From a checkpoint of a small image FSQ autoencoder.
Model: 1.16M parameters, 64-pixel images, encoder arch vgg, encoder norm batchnorm, encoder activation relu, encoder depths [3, 3, 3], encoder widths [48, 64, 96], decoder norm batchnorm, decoder activation silu.
Data: trained on views of escape-time and Newton fractals, 72500 training examples.
Rows from block 4 of the decoder of a small image FSQ autoencoder, named by matrix and row number. Each number is 500 + 40 x the weight over its row's rms, rounded and kept within 0 to 999. All counts start at 0. Numbers have three digits each.
After each channel's rows are labels from the 100 images, of 14976, where the channel reaches its highest value: "top examples" is what is common among them; "colour at peak" is the nearest of a few named colours to the mean colour under the peak. Only what is clearly more common there than usual is listed. The data: views of escape-time and Newton fractals. In brackets: how many of the 100, against the usual share in percent.
# conv: 3x3 conv (decoder.decb.1.0.conv.weight, 64x64x3x3, each kernel summed), inputs 0-63

conv.3:479473490489425482494506478465487481480482482492506526495518519468473506533444512486499558472536678513499521486493369501490459468486497553503443449504495479489494522486534491545503465597503458
top examples: vivid (46 vs 14.4); pastel (38 vs 14.2)
colour at peak: white (45 vs 3.2); cyan (26 vs 3.4)

conv.50:470452504514421540525516548484506508529480513468453520484475470424492494437539475569508579477473438536525567505521519504486424385595518524542486518446478509450510474485531521524479500530538453
top examples: grey (61 vs 14.4); pastel (39 vs 14.2)
colour at peak: white (98 vs 3.2)

conv.37:513508475461480548490540506457483493420458549458521523593575495424504480483545519508464500427482519480539510501464523490507400492501466615550497516521510454443436500558522484466543492518506530
top examples: grey (49 vs 14.4); pastel (47 vs 14.2)
colour at peak: white (95 vs 3.2)

conv.15:513500462487541489509500518503502499496497474506468521508419502488548482520526511498534453485501265510499502529471508498490505501575510471490511556515488483513555506499454537431482496454510513
top examples: vivid (92 vs 14.4)
colour at peak: purple (76 vs 2.3)

conv.18:545481525523491527443508546506488491525446466585492512572493531491460476487516484566434562599561511510510426497497466494531448467468478519462504495432523460468454480569523435410520503480467506
top examples: vivid (86 vs 14.4)
colour at peak: purple (26 vs 2.3)

conv.22:506492521485438517548520494533437494504510502427452427565496467540504521427671486507517538525500521501526459524556555481491473529435513453516510435537483465514510506476483527519489496438506497
top examples: warm (63 vs 14.4); vivid (37 vs 14.4)
colour at peak: red (57 vs 3); orange (37 vs 2.9)

conv.11:470501513513513491462530514491502476531524560522448514431507521466548440450422523467510476547528540503504458465527415473469437478501490493513555488490497463461410503502576444425501554560489407
top examples: vivid (61 vs 14.4); Mandelbrot set (32 vs 12.1)
colour at peak: black (96 vs 29.1)

conv.27:429452461508511559537479405487507570554518441500538451474553470402541480620484504511506478535541514448521527499472495496526501538510510541496509513521539565446478515583483509501515505497469541
top examples: grey (48 vs 14.4); tricorn (40 vs 11.1)
colour at peak: black (100 vs 29.1)

conv.13:487524492500496499490485478505485510502507508457490482500500470505538484485647512521501528490469492486506463489479439491496480523492506524499534500515485469511523501515384494447516526306505426
top examples: warm (70 vs 14.4)
colour at peak: red (86 vs 3)

conv.30:531520554473499554594501508472469481503489579480478472527496501561512461372501492488492543561506486506481448537547562468508491582419497423491485513577525460502524528542536482498498468479483530
top examples: vivid (45 vs 14.4); grey (33 vs 14.4)
colour at peak: blue (46 vs 5.6); white (40 vs 3.2)

conv.55:572524510515511531557507456510490503495482573546519485474524499583490498459492486439489488511459470530492539534547511488438516529513513481484382532546473482515507511568497474470518339490462489
top examples: grey (69 vs 14.4)
colour at peak: white (95 vs 3.2)

conv.33:452510545497493526509500538442568551554492524568517601545494474442509572480502478553449466550549548461470495470495427493527502480460491490536526482560546506506463529486440442539501579524554494
top examples: dark (74 vs 14.4); Mandelbrot set (33 vs 12.1)
colour at peak: black (100 vs 29.1)

conv.16:514527541461484527616496496546525452375537572525535540466511543504494499428488476507461475500480517516502496531560427513498505427432527533478507505484476470537549536518462421504499533514481457
top examples: Newton basins of five roots (55 vs 12.9); vivid (49 vs 14.4)
colour at peak: black (100 vs 29.1)

conv.47:474435524497517506453493467417467452580493518578428529544483498418485453412512538523487572472450518504489482450454489523561480449426501478517495494493519574495471510504525486443465489473517461
top examples: grey (73 vs 14.4)
colour at peak: white (100 vs 3.2)

conv.17:538534502450489548489482546468457489523473536467512472470495515513549437478517502459542509475484496513484467514501510431444509530488481494516365496510493442511490495502460531496511316483463489
top examples: grey (60 vs 14.4); pastel (37 vs 14.2)
colour at peak: white (97 vs 3.2)

conv.36:502521455486588505496474556502526482502511491411566465475511506488468473449490502479497548497475418489480509501526520500507550585444516517496530563480482495507491500536528485340462522469489420
top examples: vivid (71 vs 14.4)
colour at peak: blue (83 vs 5.6)

conv.8:548400564526464518446556420540528507424543578424416531455475552524470511499497498434504467495498481535511465490523504494510438435506524549453498501498508529548461479490495537512460516526461532
top examples: pastel (46 vs 14.2); tricorn (29 vs 11.1)
colour at peak: black (97 vs 29.1)

conv.1:483470522524526466544487489480508471593554502451452502497581408566489520532511485507377479537518463490551571463601543509549474506504483517466511517550511491532462515534492437519479501496523497
top examples: grey (41 vs 14.4)
colour at peak: black (100 vs 29.1)

conv.52:500526513493490499498498524494484473465483482516517521524517539474451500501540506511482520500513497514504522504490377517528477500480501501501463515492497535506487498476249502475470473474527469
top examples: warm (57 vs 14.4)
colour at peak: orange (34 vs 2.9); red (33 vs 3)

conv.7:511498525500527551505505481459626521471480512500547577508522547505465510443470525521493547549493504548481499518533443508512510512453525478437568523491443488515468510521483477491488645533573452
top examples: dark (80 vs 14.4); Mandelbrot set (34 vs 12.1)
colour at peak: black (100 vs 29.1)

conv.43:529482447521477479442476490443487512545488437541428505472443442547517501563524457514501435451544549490468485461473509509459491509566505459495581425435490491497554532466489481546528602507520538
top examples: tricorn (39 vs 11.1)
colour at peak: black (100 vs 29.1)

conv.5:510497497484463495507508515463419537589478496498525485459506517466498473457503524531526556529503523500436412495543411544524454454420475507474496498461497515498429512568531520370536483471513517
top examples: vivid (100 vs 14.4); Newton basins of three roots (31 vs 11.1)
colour at peak: yellow (45 vs 0.7); green (25 vs 4.4)

conv.25:488485487510510502496515541521521500523458502487534508517489510451503512485505514494471518478503498529501491505473492518529503522507488492517599502502491464512507497480477480492505767492509460
top examples: dark (83 vs 14.4); Mandelbrot set (34 vs 12.1)
colour at peak: black (100 vs 29.1)

conv.57:566483507514492495559472477494538520517464497417504539489512464515486621438443562496530529464517506529516520516574483474556510447426511503506507508524510464564550470525549413508498516563494571
top examples: grey (36 vs 14.4); vivid (36 vs 14.4)
colour at peak: black (83 vs 29.1)

conv.49:511520517488500572505491513515471514480484525530482535572523480471493455487518498479481501365650509493487431502471507522447472490461510465536501482506469527506492476441530416429463498488570484
top examples: vivid (45 vs 14.4); cool (33 vs 14.1)
colour at peak: cyan (73 vs 3.4)

conv.29:456516541488486579477505429493509485532491532531572510595538540447455451476541547470529431461519531458484596495503472468509483499470514507501522473522545581459440494528430551499461537475531459
top examples: warm (60 vs 14.4); vivid (37 vs 14.4)
colour at peak: black (95 vs 29.1)

conv.38:491499452494443490502521504495441489454499463476516397372499516493469491546538510501483582487495517497482564480449472505514487563540509528484495489512491481486573505484494376473495489446522415
top examples: warm (98 vs 14.4)
colour at peak: orange (44 vs 2.9); yellow (28 vs 0.7)

conv.63:464508529509492491522507506511493496497499500512485499500517488516473476461487498507501524553495515471509500471515485520521484496457502495502264502499506503498477495512502478489490330512515482
top examples: grey (83 vs 14.4)
colour at peak: white (100 vs 3.2)

conv.23:493421476528453465511479498500427487510485465453497452473509457492481482526510472531493528473537548480548518518533480532551470495478463492508361475456524518548501475453479519496473338493481468
top examples: grey (63 vs 14.4)
colour at peak: white (87 vs 3.2)

conv.31:536474472528467436487480563518497526487531420491464496522469480506497529519592472508486353502485533534507433484488459573533494469519470434499532440499487534511482516485434509479501531454454423
top examples: warm (54 vs 14.4); vivid (39 vs 14.4); tricorn (28 vs 11.1)
colour at peak: black (68 vs 29.1); red (27 vs 3)

conv.40:532485510504508501503499521509509489500519502481522498481494527509501497487495516466493520494478500512519491513501499484504488523512501494490641504514499491490512493505504533487492763501489453
top examples: dark (77 vs 14.4); Mandelbrot set (31 vs 12.1)
colour at peak: black (100 vs 29.1)

conv.2:491510554479532498542526523524477495518504483476515427542508494502535516504457489497492390507497487508526486480474444500510445459508508474513501541504502497483447504476581640391538497486513388
top examples: cool (74 vs 14.1)
colour at peak: cyan (62 vs 3.4); blue (38 vs 5.6)

conv.26:509467507490491506504531445482410539536538541570433471509523455537504563521581484514492457489474465498486509515518548470479504509571499511493455509516524472471576499513357464486516439433465531
top examples: warm (65 vs 14.4); vivid (34 vs 14.4)
colour at peak: red (65 vs 3); orange (32 vs 2.9)

conv.58:533431448487481478512498528504412507493512473523487477491447530470504541594498512482476392460478513534499538494446469477496482522620516509487424506517476478498581527506464485458533401492490482
top examples: pastel (65 vs 14.2)
colour at peak: white (39 vs 3.2); pink (29 vs 8.4)